A small image deblurring model, trained from scratch.
Training: soap at rate 0.0042, 9900 steps.
Data: trained on rendered scenes of coloured solids on a plain floor, 48750 training examples, 52.0 epochs.
Rows from block 7, named by matrix and row number. Rows with one number belong to one channel. Each number is 500 + 40 x the weight over its row's rms, rounded and kept within 0 to 999. All counts start at 0. Numbers have three digits each. After the name is the row's rms in percent of the matrix's.
# convs0: first 3x3 conv (model.decb.0.1.convs.0.weight, 64x64x3x3), inputs 56-63, a 3x3 kernel for each
# convs1: second 3x3 conv (model.decb.0.1.convs.1.weight, 64x64x3x3, transposed), outputs 56-63, a 3x3 kernel for each
convs0.0 118:419559486436524473431459520477660450447458518492478499494538463502466516478474502481493501416524522474501482537499490544489537510444519469533488438472502508522495534414522479543485503413500498410523486467513467457523
convs0.1 095:491492490531591511527469520504504523487469527486499497458527513447456528557505521534536540448527598532519566483461477470463495472475488523518498514462496547449530516462529433582501502530473477460505500569405459488513
convs0.2 113:497517493521512491461411520426433460447419504479408485562555473474491509547525453492461476489492527555635547512568512522522506473379509542502507458487480572579515500520498484463495468456528498496494450542509528602506
convs0.3 095:478530516507526525526509509504480518480453517480577517518558541520444557513453516461527501496457516590518497498505525461494553452417539490523521467554548509481531467569495522463504482433471434503459452581452476488446
convs0.4 082:531460531492475478565425535497558435536520487509519479476519487469567592483508509440480527464521583508571491502480541527557472508464512507489529478416601499469578472514544492499483530524543508468492475470479485511525
convs0.5 083:495478500500536567473545514521473508465443490478531496443546476465565453476525486432493529526501544501474500500485480466485511478466534546492546478505524485555528472504491527483561476516476548450511519592372518504457
convs0.6 089:453461467465469453488534485492939567502524518529510532434422476475432519476568514470493460524540510467531521480457478483505487531530526485482509518475510519505491501569463503452505507542504485421476473466515502473479
convs0.7 078:515574504537432514446560450474507519460490465465456461520507544549515493499432513570487539512598447524474485525544544571499611493610471533519533486575405476481539530444493481503513520499430509486525470512474529466544
convs0.8 100:528463468483530478516529479453596546510451485514505508539497566441543476576494535493437482526395466512534479472506521499503488492499516493534485570384508478503484444541482553556516481439480540642573650393410474536561
convs0.9 115:492384486446538468552456516498381537561597486512559498497440484522456492471505518423380499549540524443488496507392536502442511490440492491458497518493512465494496361538531596475532410450523467591481513469507497505558
convs0.10 101:496532549520521494568519513482528491465503450497521549473408536500458464393383526450528465465599492494501511516506474481481494494458496500506529497577591527412544529477491505598439509484531465419443375570414490464474
convs0.11 124:515491493374500467507437519515483528462487525445448459507512587586539491382551498500463490625482485495443512506457520509506449527472461517497535465557474496540521482501490500505536489570534452467483466484424467473541
convs0.12 092:536532552446495447562434469493493475497516471520468464513496517491491501518471496428493482466434454487532496539491503528551524524493494529498529468535432520439533523498484476571478516465472488488491476468487478583530
convs0.13 106:481497479605468473511450468498514480515483487527501521485525467516556568546501499479456477479513442456462464515494477521509752521517451484519467547460537496551449523511466463473523468499457543516516449482442502444495
convs0.14 093:510557514528543495539511513499577549495469473488471498465531535512461529592560511526456468477492543464560517493513527481491549452499524533504503514521525538563459508505528494517485520547516496505477510507399540563446
convs0.15 101:407488531510500549472482514472499512504486545524486512477511473368491491516501482528515482480482516458493463492507461486491407488493471487507529495497496505491499513498518510484477490522527600512509571578501516448472
convs0.16 087:488524481541483514532483509497505472500492506512522516514553470464502465535470469491507487507568536528466509486533479535551432534497537513492488492514559483490485514511481500480462514512543469481551511517622456486517
convs0.17 099:462595416532406483489534482544386479503524460469490468468523481498511512484527463555480597547515611501465538479480502524460520495490491510497484406592424534509477559330553444441491538548501468480339472519472469500430
convs0.18 078:502515589503464486506473531480497483504472422504532470461510534444500432518485453480501592538513610504409471477517530516431564506465503455479494477535453507498436485519505481494522512522494496493395482436552481461455
convs0.19 087:536516474529488509503540451524469519519483482499482492498425484545590433532499535478415456449498526380514532500482504502484523526511496508482529482541447472541494422482509419694483484528516483554533539558357505533518
convs0.20 096:444610435403427514438507499510570449454453514486513493551563430489558496576579479445474412600528515495599483577549491529521447518626443456501513399498520457449534508483518478455496520442515501514508498594465479506471
convs0.21 107:476542522540540496517522554495602502486448484517488460545438509492502510497477481482511507524526532513532504497523523508504486507474550536503497480422517491509489534499500562424555487480504521356406459577439490433481
convs0.22 111:512464490464467474563461533508564583507593541520448473554388523514572464500498512447487436464519509503388447511487460516564467502515512516454560505515464501415515490459505517532535497495530455499473476520572491470460
convs0.23 107:510577444429488538485482521479500481504488524490489488541522480473639432522441473546546501526540506481511477488526521472477528481466479534488541334644471501472515495483542519414558444510471470465504491442550472574447
convs0.24 108:484497484550515544543510556495496462481541475504500549433445471465531447553458476461495495487485492479488425491432512507541468477495504517508481492540524471467444512455500561490568494473539521496487448332590513507520
convs0.25 109:494499494480525396497453440522500522421502425492507534544475577566473519522484463473488499547516540540518481493492553500479594515479518462425504462451473486485466507491546499445523490556551453519493525584489495513438
convs0.26 110:518547491517424551458536457467337327465508549478468502532532476500522504546333459523522549537429438506498513497571479513525513504539411534479505475519537573409496511517501484489498516463430451532502491497535502503543
convs0.27 087:521542512556453489527500501505446519500491498482498526476471496505508497539536533504536488502587540498530512503539480532458529463489505502488488508499463547496510487471486462566443497484447526506526543507466518536541
convs0.28 112:471523444463509552511493555492513505483517502513502539524469499455509492517514510485492476464493367526480546509518522484562482461494523498503482537362652501491496515498534487508367481515481536591526528486471453489530
convs0.29 109:519566511462460532468476492499437454507408471538348459469480454501522480503430485498537406487489380470470491506522565485468490479483515502501484487538441500519481484493497514525522505434481513486513494481532515473464
convs0.30 109:507525485485504512434464471484476475484502473486499516491453515527564537463546504500481467483507487522513494506475565537469528507504535491575502527507497444561468583523533483502513529476494522477473432584539545478445
convs0.31 098:501516491554568548553517507463525448514479485524533494519573469520528495446442546504515477527498480457475388520462506492498479493560552537533427547513469507439527463553485481563490477559519463533537477432506480500525
convs0.32 087:563532571486576473511489512483563479521514485499461486520483476532488568527473508498430504544491444469438395510438476520490478461490478478501475487405600499525482507424488475503480503520494454514467538520415508584554
convs0.33 112:511523534482458461510489530477490483536539497487483473549532546408582487502469496500518484456571524515393461511509499493459411532526514511521501504453532467518495521507485450572512502490483483515485555501496487598506
convs0.34 118:485476482459417445491543535458562496461554482482514513479487523513538534505588523488491458460561478477565456507551541491533487416511467456505500530446551512494488483561445506466550550543557541451476415490491484485513
convs0.35 100:504522483477469476505540493525432493472483498498574495562645483505488500492518447482517546513521517500524531500524514503501527521475511498496464484504535489493493471502514487499520502465533501574512467483478532552480
convs0.36 117:466482441449456477484472489507487484517527458519503527522486540538504396491525485482503496479527468515517505531511550565533691530475549509459561497564389533521465519485536468371630504473527491532498428500467514519486
convs0.37 119:531545465464488516499499478524313526522483487526497522517475478466456542483524522499452484452523533490456525524521497467509514512517491499447522512552471506501493470492522506631468496536448502484472522408488522494502
convs0.38 089:510483493458563507488486501501504478498425531525500531511464480495437535483538479463498493439370417464529609522491497481557484496483529482500492511459502471486491463536517564506443500515543503530487480407647475526556
convs0.39 095:456529585498536488539537504531554473480454476519521519416584530459487524501534506556456515436482510457516466466487462555518475442482474503517477503507569537512555530477523582457540454463544504458478472478417513413442
convs0.40 098:452474509659496549508472533477575522491456492528505501437524514513621449498474420560492465492527463489419425498508496507510447521515492492530552489505463483521493536500479472559523471519527505461481413481535477416522
convs0.41 101:503520459547526489513540498539553513509525521507506521532549491500645461533514560552573566545507344550528450478453504509454523464452446477508497475508489502524524502469533510422535467507512449569485500542518441472517
convs0.42 091:477471517512497515465463500496489510464501480477510477470509497548508455544472496527504549480492501527437514542518484560497487533488517518528480492489593552469454494503495441662494445539493522548607464530480465579565
convs0.43 101:532508484430550506507553465498488501524489517484522496528497426458553563518431546538586470609548510529497491511502515504430549519561510482477456520508550560452510440521476522423445499500488469500559562435331456487529
convs0.44 095:534478482504541496481454476501518537483494479490461481502493509563521527482434490506492489468482562426493532509467502481481569522533467460531433498561460541449483480530538505457553521539452476476519475610374497473495
convs0.45 104:488516530484498503479448400484471493497435503497468503465508560507603514540378580466522503451545541416513521497501508517421447470528451552494471484478493531477481515521542481505545542541448460444507463459480465444507
convs0.46 065:480475505461458460494487538552479526512464471530436503542527508546494456485465438512443535469401515424437617458458500453491488471493532484496513497488482515499529509495409486582537488544508460503446485468450446512466
convs0.47 096:501512530499507508513577490477428476497488516516684564475542478482365484420476547474527482461491497461466503509510532504466489502528489503550475491362517491473504470520516529402502507477501527515546467537536494384473
convs0.48 070:513460510491542520476524477527478489506476482486505512492549506493487505518446492513500483489527468550516483528512461543476511492481468527533494524547480481459467516510485503585523505449492497486474507392487494553517
convs0.49 087:564522560539470506486498526469505518516504465494469442443590520519517475492514505600531523502455362477493426496428456489529515498511514484470495535494506502489547498442491548502432495527520520555536509487547509509504
convs0.50 093:512542549539534460468510512467501494484527486492518552503493507534465513495549574478500475572538481534510475484499488502507548531507546492487515513486600475521487480486467499466488494478518505507478507490517503425446
convs0.51 071:536535488557473395486499483506513512481524465476490474523570518505549471475452415464449494430510478472481503495473594499554498508476529536526481508466583518511415528492472494517487542527485515427511476419497518496413
convs0.52 117:501525501527543554463496514519521534469485511491503514492445489532558502520547500504457531518476539552530528498522503483587558453485457474452480506522489512531514504526501465447542485448533507484468457581481503470443
convs0.53 112:560542496590544482518482503523532505503484506514509507478550475445473602501489496521477452563489491524508484488526473518566434488477499503504496478453608499479490489502500565567412503442515513509495553551423511483461
convs0.54 123:480477492590462593523451476487521523493500498504471540520487502486577450521459485479519518500533550475484512507476524511473498516426509484492511517482477457622398512487524426402541472450534522464492450512335463529408
convs0.55 121:538585508528478535470530496485454491474488534498470526558470481518546496553499440543485549503462490508479488500533528527543514485533489493553438501471443501535475519522513562461503460560452508441482557431541491550481
convs0.56 074:485523509498491524532465555494490492475426501517511498525497494437450555486505499441502558498576501489579454501490536530512480482538514504496515484391509449491498493521467466446497505487452479442475392587464440561423
convs0.57 102:514510486525518443467496497519512512470531516539487544511511507597531532512495491530529490640553487511555499483515510473499505474506479539500482558473537483499507481517517358559464490495484461464495323474463550497500
convs0.58 065:507527468524572511460523500490511519518520479512491499465530502607392468478537476494489454493503527584471503528445516461522529472500492483519511542452494491489500415550522516598445519407526494524553542539535461381604
convs0.59 115:485521521503515527500489519487526487504484491517498514500484483511494460488483485507513516434517499438507486506491470495503527544524531499488518480476479462465495473505496496463443526504473498495514523461502490482582
convs0.60 088:515494520491527504544483525476530457553511486557505494525509435471500455511488480514548539406536547439541517461475445525515500474494479453506446530458548491495495477554496609541418449443475542480521543520532472539515
convs0.61 113:426469500405528475483418509463463500584563499525560484489487491497475480501479505517581553537615528478524516512437505501600506520462514483454499462527417433458492514520534472483547524475490530539487461519540488564504
convs0.62 102:498474514496559535507488516490491464471504482501494463539524486428557435506428469488564533494567538474496530527492520506546505508522543489508480478528554492416554524518491469475527516556525477541458599518566480517509
convs0.63 089:446479507574450468480523524503466508480505466509503493530493550538464511515531519509498521494548544532468491511488471525380444506504455538511519450481499474531522574459515418737464517573467471536458415649498451416525
convs1.0 127:516460551511475499460506535517445514477528487519416541487480442521456450510461455516434550523544474499517511475548447535561531497490558490436467480551551482432498523558553576505553483552565494584527496492525557563548
convs1.1 094:472527470460475456500503534466498446524461437498473513441473475460463594491484476483477523509468543479485528471526560538436439494508565473564542506534430486519497463487509408491565505495481493511442443553523503447436
convs1.2 107:534504467536445434555499485529477522553557570512591523506536501515563499503520447484452475443544518491515568463543519463471496496469515475470461498522520514432503496471489497495501501639495474521476473610486459625506
convs1.3 091:542457510472484499492452472460381510479420579553400517529526479532448472529456467539553492533485536529505507501543562417474518533455479453477446454447481480476522490529478437503462469484467531529537528543561509522513
convs1.4 073:486533469474540491502447541488466502492520494462496449570443543523491461518532505522501496507459528459565483544541509534517509492446456441487538439456466512484501517456459460485482487477494527400479452578524448622405
convs1.5 071:506539471453503518490523461516429534534485505498436511515491514534457505514468474462444490468443526488497509476459548434454496535575485425433485526504482492551445528472483546443449478500536459505584556439454531467567
convs1.6 115:502549507545569519523531480424530485464457473452475453437413479460590506509488484517548516520464520484469514462472487462519489495525479467557472506502504484485475510577456517456506502496506476496510495461531494576470
convs1.7 091:502474554466489566533451510467535476464469530512491514515470520529479529541455544474508441507510535494479480542517541434482474520507401493579495482515459523586603517522504426565498520460515487552503489477444499452461
convs1.8 100:493455502486491568533508464500482504533491511458466550450498511499518526496440518453534495480499543579538531501482537474510556512601481477472516492501451464416526473525540478499540538569481520515495645535497514528511
convs1.9 110:517549504483532549477524487443439434477552473515615509481494517473524470483529497454482460522456464514505534546484472509552540502532466499456523500511530482559502529510516491560522522492533488556516492571483502480457
convs1.10 095:525522501508481516542583560469524453589557514543492528468564575567554467464596550512449531512539584518456478498501561544516476469553491499598441341381487510457475471476541593449439469544557462418528540477440516500498
convs1.11 096:500505553518493519491494531499537487435570509499566479502504527512440508464501466450476496527538506417464527519476518492452531482435470470490514458471601516554539566490500473470456473401537481498511492480544493473489
convs1.12 095:599611499568518527477549511458484523528468481513470429522502455466444465482468490537513532535513481460483389568536476540473530541451482492585529504537543463491515511505521507480483511549471474452473497509518542676510
convs1.13 106:538452528569517519496488468514531529509511514516480506557475479541512394511483493469504534487538491536485469453445458409485469507458439446442457452610538504480442546452484498534421502484513477485483493413378516506547
convs1.14 099:537472496490502478495533505489469481498537495491494449508418505446544499486567498441532482425526476473447486541512502504481445460481476505464467454437496535476514497552515464519466468584468514536545513490503500501515
convs1.15 093:494558512469466536428485535494511499514496468440541460485517520489512409472479490565465488417511565554487445473478504486460530492453443536511481468438424494466443468539533564565487494481442470514504584467445519481397
convs1.16 074:555471495466490442543520544533470551540578553501515578519543493527529492526493495472516521498516432518482513499499489537509496490519497503533514484408535489533491474536529540604550534554501491513486466548590510523492
convs1.17 110:528520450493566500485465515564512491533522469581554435470541531475541474477540512492516477478533430494549485517501509505487477462444573470465491448430546482468425529523457503435501443594543545471518476528496575565475
convs1.18 088:452492501530498526452536488487519523537471557505471497487555506510607530532449536510508502470510551469432491471505534437457561526595466537532454544538493450481514492515481484490471425478506579602510351498465562462512
convs1.19 073:534473493488446511487539509493461464460491479527559518478552513507536534535515530536519487493505538506477512549507508496531491532463518522491529547534494471476477506493536462418513534543506538442509496414476547441514
convs1.20 140:470572466494495492553452507518558523465546520497504485519515498479497533492470527520493510521512481505456487484532403482437431493524442512502596494440487507553523468514528447501465512540486482463510496618498473506466
convs1.21 104:459435494567533520505468454497624466547594449467513476469535458498481487492571422476460539527490525508440545490479467450526534503487503500496514541567550459475488481557444540494495475473489486530496524508463492480486
convs1.22 108:499611484556503551544498504461542490458500517462470504476549462486504515533515501545463489514460549482540502537552486465515503495519494508533521518600460472521504487456555523479499498480479483441505467498471473489500
convs1.23 106:472480472470514504543464523457502459466438480495474528503515451510369490481502494496494500521497474507450478531498453621514538487525536489464491518433582566459487498497482618470530537495406525577488533449518467501505
convs1.24 101:490461476507488596552460497452493532537455534543450473491485492502460565508511497537497491513593612488493532385516518574506537497550563532433458577567519548479473434512524477505621510516522487471489563526418497506500
convs1.25 169:510501544553393540493488453500452431529537519493452418469482490422422489433503480499485496426429546491472478429473481451501511512498484531545470484518501527516525521496517393576516466546429481460452483575388457505500
convs1.26 107:457512528467595469509509482516487506467451506582489480475542491439539483516433475477479498477415467535500500516461502539518513533530488528523473469466575425407500500491508480477472501502438422445499505435495563551474
convs1.27 091:479507513515567463515499485444480498531534499505505538501531511551543592516495486471499522525502469475477487430511547476472553542542522446481441473527463495476535509452427607546478534513509534486469504458494491473461
convs1.28 103:511530497449446544469449530514493489570494471509497511520487508573503501463479454503515513379492638499498572497542519534465459493477488506494476488520408488514539487472481611396412515427464509523494448505488491510471
convs1.29 111:546629504525548549539461513492575453475528487476390527494617494481563464583460522575489509543396497521546496493517490462529506488513487557502500577494550523502502527567512445463521527494474429418514512442491541558478
convs1.30 107:541492535559502531538523523467406425472508456493592500483454506475409536484470503499477446540566509481489522489539485505461440484445483550511524477617487511596546480438476519536508516498556500557460544560504476422539
convs1.31 084:543418488519386509484438538454458470415501520488537481481402507517540535469513509528527517522522483477504526517488518565478433486515572417549507585487383569441476576520512509437537539479517440542430488526524423466519
convs1.32 099:507567546546496532459504482536466485521537470545413528509530507476541528515455511554456485563498392517539503506574489516509514478511493565429529480475598479521479497473488588540459498605518488404463497542501506546496
convs1.33 116:516481502486603595533524509456512490543464456511507459454490460580490569537568487485559488477579511474513510482468508465458616499457536460549567435506475572466501495503462446494521479490485458520534529524465506529456
convs1.34 105:520409548560539538522519499497525428487516463485546502541469516475453498491511490467493484443452472491488530546493481473536499504525485538546463490619529501551513488512453430425487496459529511535446465506480476503532
convs1.35 100:486492522576500592558435523532345511514476454465555444519509508524508452502475499477529518556471539502507506483493434491502550481462508507420525489478583532569498472489477554470504469443487520603514470469411497537515
convs1.36 093:480484473492535648483493506485508514528482469498510485496518495491518474502507481510506519482519789535511498439450489388454470456492450521521448530540500465529473487500476427591590495487518522509573523472375518491530
convs1.37 101:515446531482510467477406436471499494568611574571647576541572483608675625500579520496523498458505491544519538541548550562599576560506474483468505428460424495563484483467486458427500442458472535521470475449489518385541
convs1.38 101:493511514504438581465446456526415537473587548558612535529602518531527478490512478507468527474432548534487562500524501554524514497448534526435539535451555565522496496507520469309510476564485459370507404385485523481555
convs1.39 088:471527448428562496384495537516495553518505555482459475532489445500548537472417536553481508450555563511553458559537461506532472495504549488556455469463497474542467472572503547543555508494499538500464487464508513551500
convs1.40 091:449495465510551439482548525474535478469530472499418536475466479579522446459375519527545543558490535514511491469471497578550514509483491482477532579515477468501503497494471514479511488562447525526481472540482521507515
convs1.41 121:486497493457488473407489501538472512498480496446508483535568514521529516527459523512447509403497485420547499470516482483496520483472514543492493520457509497485497476491488481515513467502444476533521559421554488488512
convs1.42 105:507553516482546465513516515498434540549414522506455512484511600561440486501518543443541509415525509524507512421466462422502455490482532570506450449535499537478489483465552441427519522519524542452538582555503450450488
convs1.43 101:535471492455464537536507482526576480539532530479512519475489543490451443484515530566500489510553508506434488484443502464490508482473489485537455442389488540501517494552494591552420481457504451452483569593485464443510
convs1.44 077:532510579548373592593477499529558494479436438435457490527521505499429446484487488437516488542510542474449479476448453462500518483536486513576446446491547499386528492472476527496417448435504530505485550569401517476485
convs1.45 131:441449529498472528448486543511560446520562511545535487444535573508534523423497527461524489535540509499468530563505555563465491493503462523500468517497531569505461506550507470486521414480626508494515455491477532528487
convs1.46 088:532520566392459503583521525502588482483537486536478532495543478545556492505489528498496514512556525541524490501488503548483482475510542547527457398498461516526493456527515410486520528527469482464485436499514499500504
convs1.47 089:548419462489567491500539494480354459499380455513554502502464464502414478497495500505542529436499451512440434493469469532544465481519498539601513549700519534488542507440519508568500474444512486509485470449559483436457
convs1.48 092:481514452484510496481442484506524526484490507481487492504474486505595471463513499506531535477479497500572512508510519500480506491521499502514488460429498520505483491565496447362516490505514479521529495499534531525510
convs1.49 107:459523512475578495450561499507497497537535576464528552518478544569446513469494528529517503525416513426467462512500483508444515558563491484509472567629477564519536463480492460511465443477518497475508510388568514490472
convs1.50 084:503552533527503441436455452493499509481539482563592504439527475426515434455588506457465480531546447502466486471525498461427548516497476548483513457431641511553525505516496435547551523455524467477502534526513493415538
convs1.51 080:481538479496447545522518499495444489536492505564505502473507534427538518484459467524434499533522556468503458500450518493479530520511492504442464507436535486557485539439484589490534475527500554496469594475457467499506
convs1.52 108:506521579550550369500509507497481489469514530485497500525475505516479466475542514524528461495537406526471501488518498629505450518515512504451512558445436516519516536458540598491481464528523515505489407529610539476469
convs1.53 097:467504518441481393511444469500521495464515551465467492498544505426490554509492494499493491456415341508544495459489506507477405508459517551504510443523495522490517487488529488512468482472441515550520477527582495487507
convs1.54 110:471505471422529439503487511497602544516528543518513525475457488598447521511536521479483484437440505483474516546568515634561449558528510557476557620474445513511511510389505508387507517481484495501499499553595513494513
convs1.55 107:475504526477567592530480481472568497476579560526609536476531504498525480527591493515542506499478500515475511520516526554547468514467493496485459471498430527458454505439551479459515443565525495465486487595433501562487
convs1.56 064:515530459475517483523528488483452494564566519528545534521444483441540517512510528475544524542503555490516538521523472473463547538471518492553526532553494552555507530540509543503457484539532451583548558551488469474503
convs1.57 091:492481465580474510511467480550505479454555555501466526470501446456483522528566532503484490639461469477486489487476495595545450478522541479489470536514477466487492499511513421458490523522513551474474354517472530500523
convs1.58 069:470528514468547429524442482456516508518471518463412475522459551506554476477529502502492497438439526491514479497548494487539509456495491574517465566568577546578480485466509475568534493562514543481458544488576485543528
convs1.59 039:454523477507471564411500515562474468436491482486477533460564465530476458475497486524451453531442499540493495506477489523525490472532420534514509449506433423487484451475508530521530488514517503388503478508465575494534
convs1.60 097:483529527491448463443491529524445492475467492490523453476506481511498521497520535499512506422549543443501476545482485481480500534461533565514556462563486514514512510542478559406434502439515498491522442486457494448500
convs1.61 112:535543445503502629492432575484470444508422438485467494484511494504634498510582503485512499515513510497456469457470545508484511488469545502496461493381451525433488544571490492464404498494477553525504482451475484475553
convs1.62 093:562480503449467561526504531480521467631539521511508491549476539554414549503508501453557450427532437548466513512438516492455433504501483467514507461466508461461529585474508468365612550517510512490464552442520486486460
convs1.63 097:482503543580537418503529498543535504500466532420472523511433479504526486459546470525502457576487388534499477549526508555510462493490492497545569580434578507475517473450468531402456471504431514500449466359488544532496